From a checkpoint of a small encoder-decoder image transcriber.
Model: encoder norm rmsnorm, encoder widths [48, 96, 192], decoder width 320, decoder norm rmsnorm.
Rows from block 3 of the text decoder, named by matrix and row number. Rows with one number belong to one neuron. Each number is 128 + 24 x the weight over its row's rms, rounded and kept within 0 to 255. All counts start at 0. Numbers have three digits each. After the name is the row's rms in percent of the matrix's.
# fc1: MLP up (decoder.blocks.3.mlp.fc1.weight, 1280x320), inputs 0-26
# fc2: MLP down (decoder.blocks.3.mlp.fc2.weight, 320x1280, transposed), outputs 0-26
fc1.277 104:120080163106090157152114153106107136107113132127127135132152135113131137144141146
fc2.277 099:143114079140136125141104148102118142205182085093136151104164098111147129091162144
fc1.278 098:149130122122125156121106123182155130102142144100121108143138103123101117128167108
fc2.278 095:125127111139137144142102134156123096138178096106123135128128155110106134102089117
fc1.279 097:080142147140103129134144124126103135136065110128140109133096143131149141089162109
fc2.279 104:154104171144167107131141103113136156098101104145116115154126152115114179135161098
fc1.280 109:080122105152106124123128160115111119161120103184126142093111108125117101115134123
fc2.280 099:136143101116123121161117077150162111110173153131145168169142088136159143131149087
fc1.281 104:108163105157108135099109096121099126127096143131107133137119148116123099101125144
fc2.281 101:135121137157126105161151154115144163096109085133141177153124068103124162101140095
fc1.282 090:111099136122129117117140102105128121086080095100121168136116110148115141133122161
fc2.282 085:129133140146107096108157108183131150131140152098135115132147208130153190142128114
fc1.283 106:135123128122114073159131095132107108151111147105143124181131149123177088164165129
fc2.283 097:129140119107139158126097123090126051121089109164100151111122081140138124161183120
fc1.284 098:126132091159150117145152123129084110088126127156137111123113112093119110127155120
fc2.284 108:083141105066128126156125146107126087132104118127125106144140171149150128148138153
fc1.285 091:142181164137134149161093068129147114111123166121136170127147109154156082102080134
fc2.285 087:121107130124112105154131141127161151119129091148100192119083146131130187114096134
fc1.286 095:110114132105104135144125138123082119101147115077147118121132129118095098131124134
fc2.286 103:097118151101123093147120103112135153129126129140103120153133057143100135168137134
fc1.287 101:110144129155160146130127123117134129123137203141109166147122145088094158146100113
fc2.287 094:126107122110090135156165099063092103136136137157121141088120035146129155131123138
fc1.288 105:114118089113115173109135135121147155078142103139115132152121105101083137154131119
fc2.288 105:135140126186155151124108138084093133101117114148107148159116001125135132112132093
fc1.289 100:128125134126161117145136172084100152142111125175123124111086082123141188105116119
fc2.289 082:086131152141176166147135143100131134163088135138138091134102146122149149150170111
fc1.290 105:125126129108151132171165123118133170119117113090102108136136099141123146094139156
fc2.290 099:095139066092126109136104136119153123138143116144154123140108162145136172174150095
fc1.291 098:118118112156115121115117116123140148126094100115145157199173134087107126109160147
fc2.291 100:125122132144108162138146121117118107143151080128149098133160124099120136142128110
fc1.292 100:145122118163141141100107108150148089131132154122142106103154089091139117133142139
fc2.292 097:150116124130186135157138097109147128142136131113160178135146094115123144116125129
fc1.293 102:137119140144100167089157087105109092111106117133102120156117127127080093148117110
fc2.293 099:120164127089120124112103128089145110141118155126130069073139086142159123165181142
fc1.294 107:130103144140128142134147141128134151157076114126138069173131153153097118147140118
fc2.294 091:133124134112147127156126099133220132119146170139095141121112231147105141157119099
fc1.295 102:162134115141128129119118145165155109101106166122143142122116110120146119175069175
fc2.295 098:136129124139121119155156151106153139144117117157127163096125012121182140125130139
fc1.296 095:121110169088155105160100161115174107110078111159134151132108131063184155059139149
fc2.296 091:153140158150121137076151109133117170101136179109104114110149114103101149145152098
fc1.297 105:111157117103121138113127177136141127173129137111112108129105080169086122158077132
fc2.297 105:153174154139140090181097099132141176160100116145174141101145107153141148107094087
fc1.298 094:102107137189113114123099103121118137169115118175143152130103102172118134099158143
fc2.298 097:132142131134123125110115111176149131102104113126143124103090255139110136080139121
fc1.299 096:073126130154123128118116100152128179110132149126167161094131097150159087094121091
fc2.299 094:134125109141085133108136115183151148107158130141114138116131196105083149086148099
fc1.300 099:164137093121110154129127115124109101139094096126130103117103131120156132165118148
fc2.300 088:122090163121141134133164126076146157123122122157110165103151025133119129129114129
fc1.301 092:119098113128141098138146120173165131140137099138120122123100115140123095095147107
fc2.301 095:121117124132159094114126106140065135142174124151158114143159218137114131112118147
fc1.302 101:132120123113126162084079110146145133112108135114111146135186066103149105142133092
fc2.302 101:126109117184167112132151130098152113134122088140141159105105142202099115114111154
fc1.303 108:118169126097131151120147092111128116119164109103157101104160087122173138150062109
fc2.303 106:127092106144141180121133122059137094118137146096120153141151058167091136133131114
fc1.304 101:117113147153101106164158146146122135139129147118165165126171128131145124096134115
fc2.304 088:167119132096155183099123135084112103121131125209132134120086022099089130155128130
fc1.305 093:184107148133148174115142144083092107122101132091127150114153121147121143101110124
fc2.305 101:118136129126145116166118101145150126103160131115145140120108205094109164123117121
fc1.306 096:142078103136119089144126119096139127140158122111115114136159142095158143134109137
fc2.306 099:094179154081122141140151086120135093141111148128161142103120158128135141156110143
fc1.307 094:090092113125121130147122068166104122179101138109103113099086091140157148129100169
fc2.307 107:133147139114106121157085153131106109125085143158136146148148109136131152138114114
fc1.308 095:106163179152143122103116107122140117120139145125098158129089122114141110102129138
fc2.308 094:146125129151130132109105113162121149084114080153103150127110217164108117071095143
fc1.309 094:169173125136091114108140145156128098130083114135109095117123133129133091106081140
fc2.309 101:075147121115124119100148099147145109136169127112126133183127255171124115104111132
fc1.310 099:136128113118101125149155138118160098105119107120117113155124090148150124135135130
fc2.310 106:103162169084117155123133125137098177118129175145134106123109090133154177145158129
fc1.311 093:124112152150143148110108154109122127156116127090095148121143105178114122100093105
fc2.311 093:100135089123116133114130110173120107121181091120152127150111187118122130124160129
fc1.312 098:134136159155134110167130102157136150123095149153125095151142140139131132139125105
fc2.312 087:124116170148168142113126126110149123137138120127149104111112209113134129156135121
fc1.313 095:137126121175099138108107137113085129135170089134132117102115120159065139120164110
fc2.313 104:109143137138103152130129096167126117132129139135160153146142220125077140109061144
fc1.314 107:148128113163145130115166111108130102121154125078132133161155128115112135129131166
fc2.314 090:112119102076172170141158098132142101140124142159113133102135063120099163167112120
fc1.315 098:175140135123126124160142121127141131090077151102118132135165100126120094106116152
fc2.315 086:162125117157160111125095112156128098101176132107157100102093068108099137102102119
fc1.316 097:133112101098141169151147139079134114147133112086132124100123156127121137167088146
fc2.316 094:102121136111137137152140145094097141108110112152131135114099055117139166155146116
fc1.317 106:110125145155116127120177106127118143153106122123182141150110091126162123127177126
fc2.317 107:115139162124125127145123102071137132168106135158117127098095068110114155122150117
fc1.318 092:144116146149082140059123166106109151149112121105108093135122093165122143087102116
fc2.318 115:151119135161146133113094110107108128118135141140133125140155000130125156147141145
fc1.319 101:138122122119146167127143148160116143158112142170157158125161148110134142156131115
fc2.319 100:133145098073135137146131172098112154158119091109105173110095000146130122142137120
fc1.320 103:085093132137145134095123135127135189139113121136168144147137164143148139127175123
fc2.320 098:121153151123106138102100131098159120127093131159121116151089124098147175147168065
fc1.321 096:114201070148124153099126137111161152119133141147127109080140097118123110092110126
fc2.321 105:081137094157114110091136127117110100127145109140109119160096118116079155189141114
fc1.322 098:120171179134135131150123104141146150096140119149118124171119152153128139113080140
fc2.322 101:131135109115121138121129143107150137127144127128154136150135175169135143091165139
fc1.323 097:133157191090128143084124148102087110113085144130182176172106098173120101100142138
fc2.323 102:151091140112154125166152112142195147137138136157108160106108251165121107084115117
fc1.324 098:151162143149172118163143155145157155105119126081110100101099061139132158077166113
fc2.324 094:106100115089092126124114137088172157116106108104147073149115085105107187161127139
fc1.325 099:108143124174146166118123134119119191179111166126146154115146106098116123128105146
fc2.325 101:121101124119139147104108124175078097139169110159098137167123087095141121146147125
fc1.326 112:134139085143129124146127096157149156145130116126150117134147102109117147071116143
fc2.326 114:141132106133163130104130108148130141154165157126126134110130071103167146137135146
fc1.327 101:101098119130083126110136114136133153072135081104147174146154134118109072130119171
fc2.327 106:092143147138137159139155135085126120093121149156126122145148064131135140093099141
fc1.328 107:155177114135147173144155116152165143155069103108124110145136112171116153129127149
fc2.328 100:114126127109117093130144134120148140128173132122162113112079162118148150144151099
fc1.329 094:137111125089118136122087139145087079160142135136136097138092121104116111134137145
fc2.329 094:126108119147109139105153106135138129168115130151101165154153174155139116129118119
fc1.330 097:160130187140142169087150158140140115097097113153162168146100175122128152114108124
fc2.330 112:119115124141120147140139140125186131166152129129106142111149255165143129107112110
fc1.331 101:174132116163096166158140114175133136128131133141119162158118131113098134164115136
fc2.331 106:132136138147084143121152159152130125130178099114117130128118220128147149117127108
fc1.332 095:155141156126174095126146107111113104133129126161102145120149106101156110158123096
fc2.332 101:148108144120122194141102090106129148171129141170131140126150056139132130145129093
fc1.333 103:141160139114103109105139100166161127093078101086137099123125093121157149111118152
fc2.333 109:139131170099171074101147098096104176116125125142120113135161202095143155137113161
fc1.334 101:127108132151191104122118104134123157109089154096170114134129108144106164139142120
fc2.334 104:120136103130136157127126100117126102108121120128153091114091096117108106131173137
fc1.335 103:137161140104163069121160138101122125090116124163159127128100114092107104128139121
fc2.335 102:127131095177150158146115082125157154161129152185123101135114153094126119110154087
fc1.336 104:126139126141110147105151139130130119110102126152099126128140117146137160125104127
fc2.336 096:136146120116160117148084123037125110124125133114148162123136000150122141137124117
fc1.337 093:136116111146145121165090119114161127134133169093129142143120141082088086145086141
fc2.337 105:121171130126106098151125114084128129108124096156138143128117067166143120111157124
fc1.338 091:108131128119150119111112119108098119132113141114108135097128115124156121105087104
fc2.338 083:149099121120133147131095127120115133113127154155129115129158102129160154181159122
fc1.339 100:166108126144090154109135153100120160114128125090117148115124121101139099120118124
fc2.339 109:148130119113147160078111092146065109145142126194123152131158068118107133107133123
fc1.340 106:138143129148112124159114132090142192154146130143088135072166081139158116155134114
fc2.340 098:149138146142147102126129121131121078124153109144117152177120075102143138112125110
fc1.341 102:146099098120131139142115146139156110097116128080095117125148130104102180148093165
fc2.341 102:137116140129131106146131123195110127144154089124133111130127237178089118089116097
fc1.342 104:115108138099143124141150161146100175134128087092093128099099103131141148116120113
fc2.342 091:125099169147171191089106140070114103135129117107141168123145032103125139158111106
fc1.343 102:118096133104136105175166142135135159159056134161121109137080133177194110115166121
fc2.343 094:094121069121148150095125145086066104167156149185120125088165122092124111086173120
fc1.344 105:104092115115124169137101088119121152137134145161161127154132139096085133147107127
fc2.344 098:135124140173195114128168124144163112126142153108099090100120163128120169157131135
fc1.345 096:137115112130077109118119155124114153102088105111116102144116073133087103130106166
fc2.345 106:132124119140153141128101153111137161153123138125142117167116000144132140127100122
fc1.346 097:154117161137124137135147105104171129104089133170132158120133123136105152134144112
fc2.346 100:071123117078165131119150104095058177121123144159147122132103088142112122151139100
fc1.347 095:130102132151138139122125132102141105144173082151109137142160115161102107111126146
fc2.347 107:122159106101091095157143119178101099104127116113132128135125250110125143144143134
fc1.348 101:145178109110120113162131117094112157113153113132080135123110097060119119096099159
fc2.348 100:115106140152114118104133104124116096157140080119160097102156105140145136133181128
fc1.349 097:103138150122107104097105189144157127145133129119107139124125089136151129114165130
fc2.349 095:109086154103163109118125130131167108107116125141144113139116196095115135142112117
fc1.350 095:098135118120115130120141175144130164151113138124174136103134137102115145133079160
fc2.350 103:118106148134140136164119149119106112149131079133100120158136061132158159095151129
fc1.351 094:110115112127112100139141133156122114152126093122127111127110125160083114121171093
fc2.351 112:155122145101109104121119131073128171110146130155136149134115120137148123136145136
fc1.352 089:154121133114142142120129138148163115151071160113141114142137119105086173112107120
fc2.352 088:112141142144150116139124103179125151122161079127129091079153224176109098100131109
fc1.353 109:132091112156161111153135143065141185122094126072100171145130168119102124143101133
fc2.353 091:084099128125145139168125134104104091153116129175120116121102065125112145171137142
fc1.354 107:138148141085121182131140144127128111116113075136137120125100117153119121113137171
fc2.354 106:099126131113125072127126170120111153124176097172126147136123044109119120123145085
fc1.355 101:129128105138103124129147145109159146137108127105095118132087138124138157152126120
fc2.355 096:126114108142131164181134120077142111138113147127124087127129048133143117118163102
fc1.356 100:134103109116102146150162145132129108135108129166134104128119091087127117121153120
fc2.356 101:108139139145129101101127130087121102156172123148117115129143094150148120110124100
fc1.357 095:130111162127135129072152129161141159127104171164128172165115108138100156125126140
fc2.357 092:121100151155146139120120150141163130158155118128119090129152219179139140133115159
fc1.358 101:140174131123132122112128164116135146111138108100076123077138119172155161131127169
fc2.358 099:155101168152128153150155145090141150088142123172149144162131015138176138181118145
fc1.359 099:135124135110133145154136117129121113119133112124130138144135128085105093112141118
fc2.359 093:105131158095131122084111100134125161130128161124138164129101156141140168165146142
fc1.360 099:108155151107084160123131112120144137133134155111100111066101099154151197131137136
fc2.360 102:101136144091122128127157139160130127152154145128116144123126250119150140147106125
fc1.361 100:142153153134176154093128151137153152117100153130129161133091117122133133091120137
fc2.361 096:116139159127133166145133161107163152075117122144123154126107219136151157127125102
fc1.362 100:132108103139125121099135127075154107105171124139109126101125171088138137123111129
fc2.362 097:135144104171173106111114129200102161124133103150133136152120129166149131164115109
fc1.363 098:160093119105125169160164135115128155105136099128142106150155127105149128124114101
fc2.363 103:124148148105106094124129120162145137143153106118125157131142125116166128141124172
fc1.364 105:143127141073121116116156108131086094122118115121091069101133121139134135135127132
fc2.364 101:110100144099154152179127157106122127138116157147137099087113101122135140149149148
fc1.365 096:159060104147083166143161188114144140119175147146115101117118144114141128187188122
fc2.365 090:098138131119172127126129110138071157154190104140092113149123137129153104103102117
fc1.366 093:114148163098140108141147137140180150162112102107152125139100104087140118100125156
fc2.366 092:126117132113143145148120142092164156145158147159098133130099161159132182159132100
fc1.367 098:080142122118150134173145125113092120129096110161124118113109164112128112159148175
fc2.367 105:124102166092102136158152140101124127163157145129155141116105040135136104117136109
fc1.368 102:140174115141109116118125155110103116136131143110116156112131164053119101142089150
fc2.368 094:081124148128121080128120120106166113139118112138162099107123099180156166135128135
fc1.369 094:133116151162134177123142143100130127123100146142146172150130108144098167142160097
fc2.369 098:148133098111126120180085141119156117142123107127127075135151176175124116161169129
fc1.370 101:127090101113115137146105100125127148132115109082138104154127125143103142100140122
fc2.370 091:117097148166155130139119100151115176148158094137124127157120123146138113113092126
fc1.371 093:139099157146146122120129138151094158135178120117161115120094108133082145125128102
fc2.371 087:176141126111179119160100170104125167121179181138128104145087138122159175134131112
fc1.372 099:141129126122133131111098141125115140123082088163139166120113105146153159117114127
fc2.372 108:138129154133133138134110157098103132116118110126150138147134000134140155124119106
fc1.373 102:124100128096130152162141088127162108145108174177139120117125131085089148163098128
fc2.373 102:156116134160151138145100160134088146195170057104106102127121150152118102157157154
fc1.374 087:121123111129083121084113130148167109106103101116155109162115143115124117123094144
fc2.374 096:126132133140122144104136121209149105125144098076101135162158255133082137117100121
fc1.375 105:120144115154173158131141139137123079103153104109128132119120106156132116107094151
fc2.375 098:121149107096089132124160178119123145116110135163132158168137057120113151116159138
fc1.376 104:114142124103155140164153129136107135153138164112127081091116145091133136113129110
fc2.376 100:132174106150115115135149172105152116148172113098111082135124089159132152107145133
fc1.377 103:129140120134123142149072128123167113117094176172127093095140139153130160093127147
fc2.377 106:173147115065175115123124143141138116102189151117109159115172136115141116085078126
fc1.378 100:129123136137141135149138127148078122142092147160139160152122106138142113124169171
fc2.378 095:109099162104153139180141085088153120149099151139136100112137070121130162172110101
fc1.379 094:155117129132121141133121129104121138189134154139132096095083110093090094109112101
fc2.379 089:087145125150183127113114141096129132157114091136134138115096133144126130124132116
fc1.380 101:140179115135151127151114166096140115128101114099167109139115125170096168132105123
fc2.380 103:139105124126122120146132108141140134143071120150114151109143101134109143097116161
fc1.381 103:120159117121141153121144109077142137131117124135174149143136115058116150133092141
fc2.381 101:163123125086132130161098193103126150173169114108130088123149107142138115109118147
fc1.382 095:147118138133127150148124090070160169137094131117178141165121146101088173121046117
fc2.382 091:087095136147156122177096139182131126104200127123113085128113185143126163128134109
fc1.383 089:100137135102079155117111138147147149133124122107118128087128121130130156117165109
fc2.383 086:126142183120131141115118138138140140126119114147115150169110253122133130117149118
fc1.384 104:122122136136124125126122134136125133116139097112133150098142141153117143079123143
fc2.384 101:108151115137115139128152114105162123144127158135128129160150145102103104097116167
fc1.385 101:131085186125103121155115125127157115134154119149143112129075163094089117128112143
fc2.385 105:143154108172145118137111150129140129145125114166155115137104186131193137129129141
fc1.386 103:104111157152085147130110073139172118152170163162123109127112152121128117146095096
fc2.386 103:143080098197150103123172146155128118133101087152115146145096102167142136110136136
fc1.387 105:118067137110160140118142111118160130140121075100148104131107114155145173105157098
fc2.387 091:105163133129121111104106149116157130087116121136107155134135074141148167126116101
fc1.388 108:138143123117156151126115128119131138090204152116097064144117082122128119149144123
fc2.388 110:110122139129149184114108110075164122151149160130084108170056034123151141117134105
fc1.389 106:133119113131146135106141142118187146159128119152136157104129141107078141149132144
fc2.389 093:101127100140118102167154132090114119131099120140124119125121055122126155119162116
fc1.390 102:101158123165107172107139099132130118120150159152149123136116123110143142167121142
fc2.390 099:160126088141160092123135136145117136129159145117124119147154084141181140140128130
fc1.391 098:156159144110129181113119109133126147112126129160178094128095135150153135136133133
fc2.391 098:123088143100126130149149142112125103149089151162106110125184094116099107157143101
fc1.392 100:127107145125129144123154110146147139128157164128112101151115117088118126120112136
fc2.392 100:148106136137152129157111159149125119155116154126144139124099174141126101138141101
fc1.393 097:164138137099128096152118094135155095115130149114107093165112104146142139086156115
fc2.393 098:112105119094136146131108117123110100154162142168156152114088118123126163103112105
fc1.394 102:132092163136167118125097146102131116116089149109125161101145138121095132110115107
fc2.394 089:087079150107156146137133140094124153136107107162132120117123084110101165143163085
fc1.395 098:132106197154156185142167135104159156149109134146122099152110129104113125120142106
fc2.395 106:132122127146147137140127133115178138115115126099102096117113157109124176158154154
fc1.396 108:147124123099093134124120127118144094089095136128089138180155110121166149150131142
fc2.396 107:129133109148200124162121156122110123140141145138115168131135061135118146097073130
fc1.397 099:152145137107129122151092129136138127079082103100128137134145123147115185114143139
fc2.397 103:138185111126142129142140148150116164153144101139144125124085106169129144107126167
fc1.398 092:105146149114084148122095119146132109097112152159147123123093106160109077060149135
fc2.398 096:123099150146159161112116081129150151132107161123116156111170202146143135103107084
fc1.399 104:106121126169157153120132094102118133120156121107154131108149107158136102137145108
fc2.399 099:140157082094104137114121145123108140090167120114100144164125112115121103115126151
fc1.400 096:137099095155127110128150116132120093127123129116106125115106188177084064146133082
fc2.400 109:135141113113129126159152144144110111137096135138135138144168144159116136128143144
fc1.401 102:086151162117161140120146141124114111106132133118117109128084099078118151090165117
fc2.401 103:113123102104125156133153151069180136098083145158129104157109137121141171157161130
fc1.402 099:136122156163124112156118169137167153165167089162118180126138139138088100117104133
fc2.402 109:113154145102136079130105115171128122118142107074147114111109131105150123129140101
fc1.403 106:118131115094135101170109146145100133146126105072107132092128109148113111122150118
fc2.403 102:120155118131178139089094164107084144127108163161111162129118010127115165152127143
fc1.404 093:172060120107183135085132124118096145157098129146135081103097116129103066121136153
fc2.404 097:108096163116148137160115093143103119130139124144137115119165030130142139121169133
fc1.405 101:136169097124102128123104122116160112094114092109099103139089138127112152112171119
fc2.405 109:098146132126172176136112130072108122161145153152110127160082126148150129115146089
fc1.406 108:172135153126129114101136123142128122100106108139160146179134080157060116133115139
fc2.406 108:142121101104111061152118112117117098123082117131088114091161047142143135130108163
fc1.407 093:112110102129116138122119110109098146137106114119112142139098073168091126110088088
fc2.407 098:125129117114141153101112164110137128100156140107154125113131016128125133142117144
fc1.408 105:128154166125144141091066120145129128123141181160119107156102128133091104101139101
fc2.408 104:151131142131109120154150108215156140143170101134090123092102250142118124094104124
fc1.409 096:101118145152135119127123113136156122137163151180082148138116111080151112124133121
fc2.409 099:092176168122133132092141127098127152120101134157140093189156127155143111167104113
fc1.410 109:105068130171142156127157136079102124108139165104129147109132127148091124144100114
fc2.410 093:087102133081132165175131139068107104118134142159125112107111081143115129149150122
fc1.411 100:080119089141120113169099117100127118170137143102117151132134089132125111140108145
fc2.411 100:139186161147158116127112135092128117121134105195127121156129142118192169141144067
fc1.412 100:084126130174178152133104141122118133097132132145136083139096091142118115104134142
fc2.412 105:073146128038130104126119151097133152123109091111092091150114123146141160119132155
fc1.413 092:091139146117126102188148149126177123180132125093105140163121117124122101102098136
fc2.413 096:118145111119139164113121073130169115127099114143098122097129184116118158152134097
fc1.414 102:093120150143111135144144138140134170053187124118122178141141120153111156146125135
fc2.414 111:121144157121155113145153143126132117147094098127137137098121045107130123130138124
fc1.415 106:134072134106118107132134129132133108163120107155104170152142131159163148116069105
fc2.415 107:068112110110111108167135089137143106094163171084154200151109106166119129094112140
fc1.416 097:143139141155154095108155108110122102123150097138138140151115143136095117127139119
fc2.416 105:114146091148110136138137097109166156106107171124171157093153232114105135113115117
fc1.417 094:089142121136159160110102104142101167142129151149142173146079141131152088109164137
fc2.417 087:129129210104166166155096120121142153139067092148096157125130194112115150127108082
fc1.418 094:093084139160121159113145114130095163136153123139145134104113095159134107111114122
fc2.418 115:133127152108121149084125091143106096118110111174142161132149075117106130136117103
fc1.419 107:109073099104106144155173168160114182114104134161112133169170117112124134115111120
fc2.419 111:169147101113116098131150116108208096123152137115089099134134055173124149122076119
fc1.420 101:148095134119104111175175155129135135119184134098154133119093111129138190147108094
fc2.420 092:148150126143149135096161113174094106141151141139083137101145103153164144137087108
fc1.421 094:123119142120138128160132116130124184149108143131111135123131122133156142107173154
fc2.421 095:116110169181154112114169114119123101110152108177180140129172184127109126106142111
fc1.422 095:064101146157105149151113163134123113111122138104135097132113142138080135134097124
fc2.422 096:143142131106143116087150129146124181135149130116137082132134246144142138132134135
fc1.423 103:107122153135116138121095110136146095113135143183167170098089113143100106115150153
fc2.423 106:141111135189170124114106136131151111144108121143103115161092083178108111137129147
fc1.424 098:130131151157130138131117111097115129115116113146131130135193115110150120128127166
fc2.424 105:103135135147137154127135168087146115114122128138155133092131097105131150119189113
fc1.425 102:146104186155206129123150120137167110142167136143123132138114131118100134135099109
fc2.425 092:128144177136141119145138148135152140137140144089125124099118109092091135096140106
fc1.426 098:136113126116122134132177171114110143170153161125111102147148057140127155108153120
fc2.426 112:097117153101115111112143092148104102111122145129142110125140029116115145086112172
fc1.427 100:122102118091123139138137072110151139085075086144126139188151149136112137130092169
fc2.427 103:102141131139120096129120114112141114144169148167140117151083097153142104102175143
fc1.428 105:171153127149115156104105151136140116117111123145138097158096110105139150129129099
fc2.428 109:105183142064107097100119146104145118131126088114114054153094116136117112124156150
fc1.429 097:142115146124178154120121122149120152099092150149148157162163114150092114144130147
fc2.429 097:117112087135179114152123081145109119137138122145133121119131113184061087118112100
fc1.430 094:088109185144135146136163114162134123114134115140128117153091155138119119163117112
fc2.430 099:164143132146108135125107117184146148132167135145113099137146255150149136105103159
fc1.431 102:138132129128085133118137123124080143145056126120165093120108134121176167117124137
fc2.431 110:156129103101121118117125182154111159123159106149152134086112068116117149128119136
fc1.432 106:092140182091194122105149144142137145120094107111115117141102090122106107071151091
fc2.432 102:100101133107135154135144169082189155118094147130109102140092118134108183151153127
fc1.433 102:136130116127133133072123178143075120113135119114123181127150105114144111135081135
fc2.433 107:150128111152133122200124167140135135151168118095139105152120172126116107160148114
fc1.434 100:090135084139113154153144144103184095160170161153159161141114130123113159163078137
fc2.434 090:188122126125136121131125118128124092096121164162143146125145047115143123103147103
fc1.435 105:113129200121156100119121093131189126142114123133096116110140142128147132134156123
fc2.435 106:104093134117117108101132123073124111119143104127114151141106067137129177107122139
fc1.436 098:109112104166151129136169155135125137123128117169153119129101095151118117139141119
fc2.436 097:097162121090108143124149173154158146121121144117135146155132235131085119122096125
fc1.437 094:098090121142084125127118160152122133122149107134125132129140134169154127144139115
fc2.437 094:081191133087143134107170123116114143131142148142103130101121176103120125095150082
fc1.438 108:149138147146120159076148145168165156131126111177159080113111107171117142120168126
fc2.438 097:139087166114135174114121128140169132124168092131139163152134114104144168100114128
fc1.439 104:155111145184156115136098126115146123131143150133120141131120173104111102106141128
fc2.439 100:092114126114132141195119114103102106121086135152138114083116105124112129141175144
fc1.440 100:085166111125144114092128128115109124091090119167140110129103169096164154081134110
fc2.440 092:135126108122129122118103094119144154124078098123156106162133178124136129124144102
fc1.441 099:104118153138130149127127167107105160087105139152106152134085125086144124089140132
fc2.441 091:137145105121148117176122144111124129119146085089135125122091136139174163139095120
fc1.442 107:128145122084114115122121111154114134121111129135148157137149103089135137120102156
fc2.442 102:133124114157166135114126112102105083135106148138157126164110054130124159147119095
fc1.443 102:141104126153149144110147131118116087074137154132098114128149121132142120177096119
fc2.443 097:100116137136108190133155154076107117142132113133131142151133180157153108108109052
fc1.444 101:139134120129100202157156119128129098153123117088134112105106092118142154168059145
fc2.444 101:130119110125158145127162148118159130142140175140138102102139122126116152163186089
fc1.445 106:163161115143126145129125088135106101100080155130081146114183097140129116115152131
fc2.445 106:145124103135152143166162143100114124166124081141177154158115157144128124151059120
fc1.446 097:115117119125176133130134146125137149085146141144138114128158104168102116105140202
fc2.446 098:114143138095081151131137119158151114146130140130124188185105216110085116119174119
fc1.447 093:090147111121086111128112152124097129146129140150137158121127140160131114080127127
fc2.447 100:151161138137132118114127102149158137148132119148116115141142255103132171138158081
fc1.448 095:139122151190142164121123114128152099140116120117186156170123141093074146115130134
fc2.448 098:139120166127139158149115152172148118142186126113081098137149238184123132094099102
fc1.449 104:125117106126124139133108049160140131115153154154116141131126160115084111173125154
fc2.449 111:158120142187171096112155142156149128112120118150144148114124120171158126136133151
fc1.450 100:162153116145101158099136147138171107164064126092109103141123135164117113109081115
fc2.450 101:152152112106110078105156120129134100135187118132118132131132212092133157121171101
fc1.451 094:117152144148155115145126115116137097122066119140113098110140085107165131150162101
fc2.451 102:122161164152129170099112115112117149145141168156130127123141115165147116093102104
fc1.452 099:133127154104115113150152156115134104137107155144093123110122102119113146129112126
fc2.452 103:110146196129145137110158134118145130087095159130120133121123085101150162162115084
fc1.453 103:073111154132127123154106106124141165138153099154144113129097168129127097154103129
fc2.453 099:147130173130154165126123103121172137106110131157140111133095200093151144103145071
fc1.454 096:124128178147141132114113119157170161122143107110137117121117145145140098116140140
fc2.454 089:104124109103125128154076146109168108101169089127148138149115087143144174146087118
fc1.455 107:133142148107128139112135135108145117086079159147127098105140101141157182126150131
fc2.455 112:167104151169179135097161119093125196120109139138130069122138108075139125136116126
fc1.456 102:193137148146137130151140112091128103099111160130153119129104120134144126142100110
fc2.456 104:078095111117116121167148139114100139153121144120103116118114047108117143149128106
fc1.457 096:126096102141109114108118147114145125119135114189091103154111131153126112168197095
fc2.457 101:110134111154156104084167146122081148149163111154147090135201195138113107092097136
fc1.458 101:128152088102132169130072146061186132104088134107127150166104114123156111129130125
fc2.458 099:127102127107139099147129162110151104153137124121172127117136082149132133149137100
fc1.459 101:150144153154129126136126103112156144103119118122151138121096117142088119132124165
fc2.459 096:113120143139183151117086166115148161152114176126130131175095170193153149135181115
fc1.460 103:112134101126129126147136121113188114144167148105112134087121127113107147163123111
fc2.460 105:138150173155136108135114111089148101155081126116130138153116107127145112155116132
fc1.461 098:132124151137147179153143145093132127132149131116153154096128138123093120157096161
fc2.461 089:092119131120133155156136139065126113126102129156142126130102080114120145149149136
fc1.462 102:101143167155112114110122111094165175108136096165150118144142154133141165119120125
fc2.462 101:125130138159162130115090129104161150094106139120144075168104176102146186138162102
fc1.463 102:142098148137153151165120124089119098124136127138161143159119143139180088152115126
fc2.463 098:126111116124138161122129157128087116140099145120120145151059069141116114079185101
fc1.464 099:118114148140100118101102131136102149126117131144098110161104158115133121119145112
fc2.464 092:121147119120122131106151140183086161127189092123126118096116225177148139125130166
fc1.465 107:115140130113103130161134181078116190159082095139128131152119159114111118132162105
fc2.465 103:094154105174124183123159161072082135152122114138106119100146143093115128074138125
fc1.466 098:129118125174118106176131125173115117140144136114162127119138141115135142113115131
fc2.466 092:110114086114108133125142153133120113189154125123120139089079076136101138133125149
fc1.467 088:137105171148101154089098164078135121111104094101090123103139120173128104092104143
fc2.467 099:160113137153143131121110128077125129097114139121121119135138000118153156144127129
fc1.468 104:165115121096109117159149134200099119139102116089112083125138133160115175149127166
fc2.468 106:167154156110151116089135130154128088164148147129150145073117085108138156119062107
fc1.469 095:150095141131135130148121178109108154169130139195105136128105127125132096137153121
fc2.469 109:110097114170113125074143141124095123128123131120144121150148176163132142103108120